Weights of a small multi-label audio tagger.
Training: adamw at rate 0.0015, 15200 steps, batches of 384.
Rows from block 3 of a small multi-label audio tagger, named by matrix and row number. Each number is 128 + 32 x the weight over its row's rms, rounded and kept within 0 to 255. All counts start at 0. Numbers have three digits each. After the name is the row's rms in percent of the matrix's.
After each channel's rows are labels from the 100 clips, of 14848, where the channel reaches its highest value: "strongest on" is what is common among them. Only what is clearly more common there than usual is listed. The data: synthesised imitations of 52 everyday sounds, one a clip.
# conv: pointwise conv (model.blocks.3.conv.weight, 256x256x1, standardized in use), inputs 0-85

conv.133 103:128028128113128128128128128128128128128128128128174076128128076128128128192181128164128128128063124128081211128128165128128128159128128128128128128128128200097128128128088128093128128176128040128128128128128128128128128128128128128128175176128128128128128128
strongest on: barking; laser zap

conv.244 101:153165128128128214128128178189183128128128128128128128128128128128128013103128177128128128166128128064085128181128128128066128128191128128128085128128128128128179128128128128193128167086165128152128043091128128128101128167128080128128128128128128045128128128
strongest on: thin (high-pass); water drop

conv.183 099:192085128128128128128204128128157083050128128211128154164176128128128064136128064128128128128128128171128128128171128079128128064203070079072201128128128128128145128128088128128047124128128049128128128128128128190152128185128163093128128128128128128161128128
strongest on: beeping; signals

conv.138 093:128128128056057081128128128088128128128128128128128142128182042070128037177128128050128128167128128128128128128128128094128038128128128128128081128128217128079128062128128128128162128063128128128128128128128128198128128203128128128202184128211128164161128128
strongest on: nature; water drop

conv.71 098:106128128128128128128128128176059128172128128128128128128128128128128128128166159128043128128128128164128128128025128150128128049128128128128128128128128128128107073128128083102128128128027128128160128128128128086128128080128128128128128128128028128128128056
strongest on: thin (high-pass)

conv.80 104:128128128128128128189128078128182103087128128128177128128147128080128160128128128100128128128128128128198128128128128128187088128128128081128176128128128128031128128128128172128128128128128128106172128084128167128092128128128161188128104128085128199173168101
strongest on: household; door slam

conv.75 094:200203128128128128128128128128128128243128128128128070128128024128128128128128066128128128128128128128128128128128128128128128168128128128128128128078235128128128079194128108128128208128128128167128197128128128128128188128128128128128189128128128128074196155
strongest on: people; footsteps

conv.179 104:128128128128128128128128128128128128128128089087077072172128048045128079128128057128128042107195128128128181128011042128128128219128174128081128128112128128184099128176128128128128190128128075128172162128128128128168128128158128199234192194128128128181128185
strongest on: laser zap; footsteps

conv.8 104:063128128128128128096128128069074128128128055113085128128128128056128049128083160128090102097022128128074042128169128128098128045128128128145054128065034128128128128128157074071128128128128047128128123128076128128128111098128097128128128128128128128128128155
strongest on: people; mains hum; chatter

conv.26 108:128128128128153128128128128128128128201128128083128128128128178099128097128128128128128128128169128225128128128128109128128173128128128128128128161164100128182128128136128138128166180100189128090022097128128078128128128128128128026128176128128171128128128085
strongest on: barking; animals

conv.25 099:182128128128128092072128088128128128128128128128128167128128128128187128128128128128128128084128128091128128128128128128128178128128087128128174038128128128058128128128128128128128089128128107128128128128128128128128073071128079200128128066128101128128170128
strongest on: chatter; bird chirping

conv.158 102:128128164128214128076128128128128128128128165174128128128128128173128083128128128128128051128128128128128128181165128128167128198128096128176128128175128128171128128128080128103128128042128113128183128128050128128128128128174087053173128165128128128077128128
strongest on: household; door slam

conv.39 107:157166190128084175128128128128128128198128128189158128128128128158128128164128180128128128165088188128128128128183128128184128128128128128128128128128200182128128128198128170150168128128128128183128128128128128128128128128128128128128094128128061128128128128
strongest on: explosion

conv.3 102:180175128128163128128128128128128128128128128128128184128128128128128094032128128128171128128128128179036128128128128090064128128128128168128042128128052128088128128128128128158128128128061128128128038105128168085183128128158128193065128128160194128141128128
strongest on: water drop; nature

conv.166 100:128128092128201088012128128194128128128128128128128061128181128128128128128089128180128128128128093128128081067128128128128173128172128079128128128128128128128056128161128128062128128097212128128175144128166212128076128128169128128128183128128128194128042128
strongest on: car passing; door slam

conv.147 110:128062143128128128069128128128128128077128128128128114128128128128051128128128071128062128117082128100128128128164056128128128084128128072128128076128128128128091089128128128051128128128128033128128162128128128128128128128095128128128128160128128128174128057
strongest on: text has "noise"; group: people; coughing; thunder

conv.88 101:128128128128156128128128102128128029128128128128069128128191045183128163170059191128067128128128128082128128190142128128128128128091128128128128073128128084128128128064179128128128128128128128161128091163128128128128128128128000104154128128218155128128128128
strongest on: mains hum; engine

conv.156 106:040166128128128128206128128128206128128128099128161217128128128128128082128148128128128128128128128128128186128145128165154128128128128082079128128128101128128128128128128128128128128128128177128128128128080128128128056128128128128128128128128128128179128128
strongest on: bird chirping; ball bouncing

conv.32 099:143128128128128104128128128128128128128128128128128128128128128128128128128128128128128128061168128187184060128128128128128128128128128073128064128128128159128128095079128035128128026128128145094128128128128092128128128128082070128128197128128128128163167128
strongest on: mains hum; applause

conv.97 104:128128128128062157164128128128128128155128058128128179199128183039183128169128072061168128128165128128128128094128128128128052128128115098128128128199128128222128128128128128128128180128128128128173128128128128128128087157128128128150149128128207128215128128
strongest on: church bell; signals

conv.0 102:027090128128128128128065128128128179128128128128128063128067128128128128128128128099128061128128128128061128128128128128128128128128128091179128128128128128128128128128128081058128128128128128128128128128128128186128128128128128128128098128128128128045128166
strongest on: thin (high-pass); speech

conv.195 096:128128128128128128183128128128128128128128128094128170052063068176128128128128128060128128128128128128128128128128128128128052128128128128204064128082128128128128128057128128203182085128066150128182079128104128082128128180128128128128128128222128128128128128
strongest on: muffled (low-pass); door slam

conv.252 095:128128100128128077128128128128128128128088128021128128095128128128128038128128191094128128091164128068128089128128210198047056045128128128128128068128128043128128128057128128128128128128128128128183128082128128090128128128128128204128128128128128128128128128
strongest on: group: people; applause; mains hum

conv.72 087:071128128128128128190128176128128128128128103090218128128047128128071128094128145128128055128128128128128128083128128128128128128128128128128128128059128128128128128128128171128128128128128128128128033186128128128128175128128128128128128128153128173128000128
strongest on: muffled (low-pass)

conv.159 102:128170128128184128128205104128128128128206128128128187128179128128183080184150128128128128128163190128128128128128128128147081128128128175128128128128128087128128174128128128128128049128128128055100170128128219128193155224128188128179128183128128085128128128
strongest on: barking; knocking

conv.172 100:128128128128128128128128128128128128043128128128128128128083053128128105128128097128128128081128128128128128128128088128128128128128128128166103128128092128128175055040128128128067128128089066184214128190128173128184177173230128223188128202128128128225164128
strongest on: people; laser zap

conv.24 108:128155128128128128128128128128128103177173128091077152128167128091057128128082063182179128092128128128185128165128128128128181128111039128187163087128128128128128128128128193128128162128199128128128128128128128017128128082128128128128030086099128128109076128
strongest on: people; footsteps

conv.38 106:169068128160081128055128128128128128128066206128128067128128128128128088162128128128128162128046128128035128128128171194128128128181128167091096169128128128128146128060172128128128128082128128128068128128128217157128128090128128128128128020068128100128128128
strongest on: clock ticking; whoosh

conv.164 098:174128128055128128128128128128128128128128128128128128128193128128188128184107128128182128128128128128128185128128128128128098128128061090128128128199183128128168128128157128128072128128128024113128128128072173197198128159128162128128158217128128128128128128
strongest on: laser zap; machines and effects

conv.7 107:128147128186128185128128128199128128176128160104098174148128171128128128128128128157128128128190128128128128128128128128175128078128128128224190128128128128198180128148128128128171175128158128128029128104128000128128128100128043128128128100032128128128128103
strongest on: glass breaking; explosion

conv.27 102:195197163128170128128070128128128062128128128181128128128128128128128245128181128128157128128128128128128128128128070128166128128128128128128169128128128128162128128161128128128128128190080128128128128128188128052128128088128128128128128085128128128128060128
strongest on: coughing; bird chirping

conv.203 099:186183128128128128072128208080128128128128128024128128128128128128128173128128128210047128128067128189128128128128128128128128170128128078087128119128128128128128128128128201128128199128070128128194128128128165128128128128167128128128128128176128128128128101
strongest on: laughter; laser zap

conv.23 096:128128190128090128128128128031151128128085128075128128157042128086128128067128128128128043128044128128128128128128128128128173128060128128128128128128128128128128128128128101128128128186128068083106028128128128128128128128128128128128128128128194128128128177
strongest on: coughing; people

conv.6 095:166128148128128128128128128128128128128157128128128128049058128128069128128128175168128128128197128128128128128128128197128128128067128128128128128128030128128128128194176128128128202182128128128086128128128052128128128128058128128128128128128128128128128128
strongest on: explosion; glass breaking

conv.77 098:128231128128128128128128103128244128128128128128128209193078218128165128128191128070128128128128174128128128128163128128128128128128128128128128128180191128128069128128128128173128128057128128128128128128128128128128128128128128194128086128128084128128128128
strongest on: water drop; nature

conv.19 098:158165128128128128128028128128128128128083128128128087194128128128214128048128128128194088094128128128128128128128128128128128128128128128128128128128128128128128128128128188128128181103128128128128037128155128128128031128128128050128180128128128128128174128
strongest on: bird chirping; animals

conv.49 098:079128128128128128128128128128188091128128073074128128089128128128128128090195065204189128070128128175128128128128100128161128128000128092128128128128128069128108128163208128140105128128057128128102128128175128128128128128128128195207045212128128128209027128
strongest on: ball bouncing; laser zap

conv.190 094:128128128128052128083128128055051128104128128128037128128128065128179128128045192128128084128128128128128120128182128128128128128128128128128128175112128128128128128128128046128128184128101128128128128036128128128174168128128044128048128067168128128128128128
strongest on: beeping; signals; clipping; text has "clipped"

conv.107 095:128128128128208128128082128128128069128128128128048091103069128128128128128128128106128079075128128128158128128128000128128128153128099128021179128128083128128090128045128128128064189128128128084128128128128128128128128128128061128128128128128198200128185165
strongest on: mains hum

conv.193 103:037128128089128128128128128128128128128128128128096128170193128128128084128200128128128128205128128071128185186128128128108180172128157195128128200128128171128190128128187128061170128128128128197058128128210128128128128128128128128128146128128128182128128128
strongest on: laser zap; glass breaking

conv.151 098:128128128190128128128128128063128128054128128128128128164042128128128128128172074128128128128128128174128128128128128128221014201128089167128128071149128128128128053128128128072085128072128128128128128128165128128128128128128128128128128197128128128174128128
strongest on: laser zap; door slam

conv.134 104:128128128128128128128128128128104098128128145128128128128128128086128128128105128128128057128128128180128128128128128128128128128128128128128128128074128128128128128128214128178128128077128128065128036128128128128128042128128025056128128128098073128101128128
strongest on: applause

conv.125 090:128168050128128128128128128065128128128128128128014128128128128058128018128128128128128075081128128128128069128128073128128128128128128128041088177128076128128087128067128128128088128128060128128197128128148182171068128094128128181128128128064128128165128183
strongest on: mains hum

conv.115 097:156128128128128039128128128128128128128128128052128128128128128128128128128128128128069128103128128128128128128128128033072180128128046128091064128128128128128128128128128128128074128128128176098128128125128193128128128128128196194128128128128128128128174128
strongest on: nature; water drop

conv.220 100:128050128128128128081128078128055128128128081050128166128128128128128128128128128128128128128161128039128068128128128128128157128128171128128026128128128128072128128128158175128148070146023185161128128128128128128084128052168128187128128038051128128128168128
strongest on: people; speech

conv.188 102:189107128220128067046058060076128128074165203172128128128128128128164128164165037153128128167128177128171190071128128128128128128171128128128128128128128128128165128128128081200128112128128053128128161128174176128128205128128128079128128128128128072066128128
strongest on: household

conv.62 100:128128153075079128128019099128128128128056128128128128128128128149128128067096128128164128149181174077128128128128128128160128128128169128128128128099165128128128128128128128128128128128088128128174221128128128071128065074128128128128128128128128128128128128
strongest on: explosion; door slam

conv.178 104:128128128128128128128128128128128128128057128128177128128128050128057209128099128128128128128128128079128128128128096128173128128128159045112211128128128128128128069165128128128128128128128096097163160054165128128063128128128165041128128128128128193128128128
strongest on: barking; animals; coughing

conv.143 096:128081128128155128128128168128128128128128128128128206177075128128128128128199179128215128128128128213128128128166128128178008128021128128128191094128128128178128128128128128128040128128128236128216128102128073128149128128128128128047128128128128128128128128
strongest on: laser zap; machines and effects

conv.120 105:128128128128128205128128128128204128128128128174169128128128128128083128128128128128170174128128128128128128186128128128080128153128091128099169128162128091128128128128128166128128182069128128128128128151187128128018128128128128101128128128128068184128128128
strongest on: door slam; household

conv.35 099:036128128096128128128128128053128128168162068034128172128128128128128049128158128128201128128128128201128128128128166128128128128102153128086143128128128128128128128128128128128128128128182128128108128128128128128175128088088128128128183128128128047128128128
strongest on: quiet level; household

conv.253 107:153176128128128170128128128128151128128128128128128128128128128128128163038128078128076177128152113097128128128128128198128128128128128128128167128095077010128128128128128128177064104128128128128128128177128128128128196103128128128128177128128128128128128128
strongest on: machines and effects; laser zap

conv.162 106:128128128189128128128095085128128128128155128128128096128192128128136067171182128128128128128128128208128128128128128128128128128128128128128128128128128112128128128128128128128074128000128046128065128128128194128128053128128099029128209128128128128128175128
strongest on: household; knocking

conv.249 100:155128128211128095128091128128057128128167223128128054128128128128128128128128128128128128128188128128128128128128222128128128174128128128075128128208128080128155128096128174193128128128128128128074073128128063128168128128128045128128128128128128128128128128
strongest on: fire crackling; clock ticking

conv.224 094:128082128061128128128076128083108128128043128074045128157128128073128128054128128128128128128128128203128089128019128128128128056093128128065128043178128128227128128128128128128128128128128094128128128128128128199128128128128128128128128066128128128102128189
strongest on: machines and effects; thin (high-pass)

conv.250 101:128128184128092128128128128128128128128128163128128128128128128081128034128128128128128128128128128128128128128128128089128128128128128128128128128128128081128172128128078128128128064128128128000128128078128128128012114128128128128128128128049040128128128128
strongest on: nature; water drop

conv.211 108:044000128128128128128170128128128156081128101128171170128128128128128166128128128128128128128128128128128128128128128128071128056128168128128128128128128064051144171128128128128128087128083088161066128156128128166128077128128073075128128128150128128128128128
strongest on: signals; car horn

conv.191 098:128002071128128128151044005128092128050128128128128117173128128128128128214219128128019128128128128128128128128128174128128058128177073185188186069128075128124076128128084094128128128128128128128128128128128128128128128128045128128128128193128128128128157128
strongest on: meowing; animals

conv.114 100:128128128128000128128128128128128128128035048128128128200071128128128169128128128128128128144128128128128128128059128128128128128128128128172085128128128128128091128128128128128201128128009188161128128128212128097128128072128128128128141128066128128128128149
strongest on: clipping; text has "clipped"

conv.69 104:128128128090128128128169183103207128128128165128128128128128128152128128182128128084128128128128158128128081205096128128128180210128068163209128128178128089128164156167098128128128057128128128128128128068128128128099128128128128128090128102128083164128189128
strongest on: knocking; water drop

conv.154 098:065128128128128128207128128128128128128114099128192228128203128128128128172128128128128065055128128128128128128128060128128128128079128128181128084128128066128128128128128079128128128128128169128128097159128097128128083074104128128128128128128081128128128128
strongest on: bird chirping; door slam

conv.70 104:128085128128155128128106128184128128128128128128128128025128170128047128128022128079128128097128128128128128079052128128128154160128128097128195094128128128191128128128128128128128199128128128128128167182128128067055128128128180178128108206128128160128167097
strongest on: muffled (low-pass)

conv.58 096:128128057128128128128128224067128128209096022128128128190128110021128128128128128128128128128092128128128044128128128163128128128128128128128128106066128128128050221128178088189128128128077128128152128128128128179128171128128128128128147128128128128128180191
strongest on: knocking; household

conv.30 101:128128107076128168065128128128128128128128128224128076183086087128073128171128128128128128171128084128004128128057078128180128128151128128128133128128128165128075073192046128163128128128188128128128128128128128128168128128128128177128128128128174128128128164
strongest on: machines and effects; laser zap

conv.65 098:128128081128128176128128198128128128128128053128128155095128128154083128128128226128128128128193128128128128128128128128078128128128128128128128166075128128128128128097164128128128200149036128128128112128128102128128045128128128128128128128167128195128044128
strongest on: door slam; explosion

conv.4 104:128175128172128128128040128074128128181128128128128128128128128128128170087128128128128128128039143128128128086128128128128128128128128128143128128078170128128088128128128128128128128062128025128060128128128128128128128128128128128087160128128128128128128019
strongest on: nature; water drop

conv.87 101:046128200128128221166128128181193128128128057188195128128128128128128128166128128066128128128128155128078128128188195128128128187188128128199128128191128144128128128184128106128128081105128128128128128128128128081128128128128128128128128128128128128128128091
strongest on: household; glass breaking

conv.56 106:128120128128128106128128128128128128128128128128100128162188128079128128049128128128076166128128080128128077128160169128082128128128128153146128128128097078072182172024128163128128128128128163128055009128221128188091128128128128128128128128128128128128128128
strongest on: water drop; knocking

conv.33 106:074161170128128128128180163128187155128128128128171159157128176128128128128221128061218128128128181227128089128128128128128128128128128128128128128160093106128153182128128155128128078128128128128128128101184174128128128128128128128128165128203128128141167128
strongest on: household; knocking

conv.103 097:192185059128128128073128128128128074128128086128128187075128128128128128168128128206128091090165128128189128128128128128128128128128197128128128128128128142128128128128128128180083222128067192128128128128048128075128205081128058155128053128128128128155128128
strongest on: animals; bird chirping

conv.235 102:172255128128128128128128128035062128128128128044128128128128128128097128128128174087128128128128128202128178193128128128128071181128162128085128167188076128128128183065128128183199191091128128128128014128128128128128128128128128176128128128177128128067128128
strongest on: nature; thunder

conv.187 104:128041128128128128024128128128199128128128094128128020128185128128128128177128063128082128128128159104128199128128128128128071128128082128093128128128175128128053081128128128173128128128161035128128128095128190128128177128128128128128065128083128065128128128
strongest on: knocking

conv.148 100:091128128128128128128128055128128128128128128128128183087128128083145128178065128128128128128128215128128179128053099084180128073128128128128128128198128128128128136128128104128128128128128128162128057128128128128128128128128128128128128128008128175186128128
strongest on: hammering; machines and effects

conv.181 102:141209092128128128128128128128128063128128090128128128128196092066128128128128128128128128128174128128160128128128073128128128167128128128128128101128128073105128078045128128210128084183128128128128128128128128128084128128128128128128066182186128181128128128
strongest on: mains hum; laser zap

conv.240 091:190203128128163128128128128128128074128128128088128128066128128128128160128128128128128128128128179034128199203128128248128054167128128128128128128128128128128128128128128128128193204128128173168128128128128128043128214128128128128128128128128128154028128128
strongest on: explosion; laser zap

conv.93 093:128128128128128128128061191128128128157128128128172128128128128172128128128128128128177128128128128075128128170128207128128128186128128128128128128128128128128185128128128128128128128128128128128128128051128128063021128128128189128128128165061080128079128054
strongest on: clipping; text has "clipped"; glass breaking

conv.44 102:128133128128128221128128128128128095128128128128162128128128128163128128150128168128184128140128128078128179128128161128128076128091179128128128128119128128128128066090193128128128128128128128051128128049176128128173128128128128128128042128128128128128128128
strongest on: barking; laser zap

conv.173 102:071061128128168128091128128212128128068128157128128174036128198128128128128128128128128128128191128128128128128128128128128128075128128128128128128128128055092128168128168128065128069128128128087128128128128128128128128128155128075188128128128128181128128128
strongest on: household; door slam

conv.145 096:128091128128128128128063128128063047090150128128174128086128128010128128128157128128128157063194128128094128186062009128223128128128128128128167128128128128128128128128128128128128128128128128128095128204089174128128187128153128128128128219128128128128128182
strongest on: barking; animals

conv.118 092:128128128128128128171165128128128128128128128128128128128038128128067128128128128128091128128128128128128128000128128128128074128128090172128128128094068128128087128128128128128128181128128180128128128128128128128128128164128128128128176128128128128128031077
strongest on: muffled (low-pass); door slam

conv.109 102:179166128128128128128128128165061096042128196164128128128084128190128181110055087128128066059081128048128128128128128128151128128176128128128128128128098128100108171128128128128128090175128128128128174091085128128128198128128128128169128128058128128128128128
strongest on: signals

conv.37 097:077128128128128128128128128128128128128080128128086128025128128128128128050128128128128128128128128128128128160128128128128128128128030128128069128128128069086095128128226128043086194128128049128128112128128128128128128128128080182128038128128128128128048187
strongest on: pink noise; thin (high-pass); rumble

conv.234 103:128186128128128188128128128166128128128195201128171128128200183128128128159194204128128183162227090128128128128176128223128128222128164209128128186173128128181128128128189200189151160184188185128128128128128079128128128128158090128128178128128128128071128047
strongest on: glass breaking; laser zap

conv.209 097:128128128128128128128083128128069128101128128128128128128071128128048128128178128128128128128128081043128170128128051128128128128063128090128128128128128128128161128128128128128128128128128128244128128128088128190128128128195095128128128128178128128048128095
strongest on: animals; barking

conv.196 085:128128128128171128128174128128069128128128128128128128128128128128128128128128128128128128128128128128128128128128195194128157128128128128128128128128128128128128128128128128183128128128161128177128128167128058128128206128128128057128128081128128128128128128
strongest on: quiet level; household; pink noise

conv.242 079:128128128128128128128172128128038128170128128128128128128128128128128128128187128128128128064128128128095128128128183231128128128128128128177128128128128128128128164128128128128085128128128128128128128165128128128128184128128128128128128128128128128128128128
strongest on: quiet level; household; engine

conv.17 093:072128128068128128128128128128128128176128128128128128128128128128128128128128184128128086128128128202128128128016128128128128092128128128128068128128082128128090062128154128128128128128128128128128128128128128056171128128128128200128072128128054128128128062
strongest on: thin (high-pass); machines and effects

conv.15 107:207128128128128128128089128128128128183128206128128128128188128128165071128128128160182128128128170128175128128128193097163175136168128128128128166128197191128128128128128128179128179154189177128128128128128017128055128082094078128128128073128128128128128128
strongest on: fire crackling; clock ticking

conv.228 109:199128128128128128128128180190202128128068146083197128128128128191128128128128128128128200155128128128081128128092128162091086160128128128128128128128128090128128128128194128128128128179167128062128113196186045065094128128128146128128128128128086128128128154
strongest on: explosion; door slam

conv.2 098:128128083128128128128089077128128128128038128128128068128207071128128177128128161128093181128178128069128128128128128128139128128075128128128128128128185176157128128128128128128128128181128128128086089128046128128051128128128128128128097128128128128128095128
strongest on: pink noise; rumble

conv.41 099:128128160128128128128057128128128128101061128128128128201128150164128128128198128128128128128128128128162128128128128128128128128128128174128128158095128128128156128128128128128128128128128128188128186128184128128128128046128168128077166128128128128178128128
strongest on: ball bouncing; water drop

conv.208 101:061128128128128128173104172128128128204128128128128128155128157128128216128128128128050151128128128176128128128128190185128158128128128128168128128128128128206088128172128178128128128073128146128054128128128128102128128104128128074128128128128128128013128128
strongest on: car horn; signals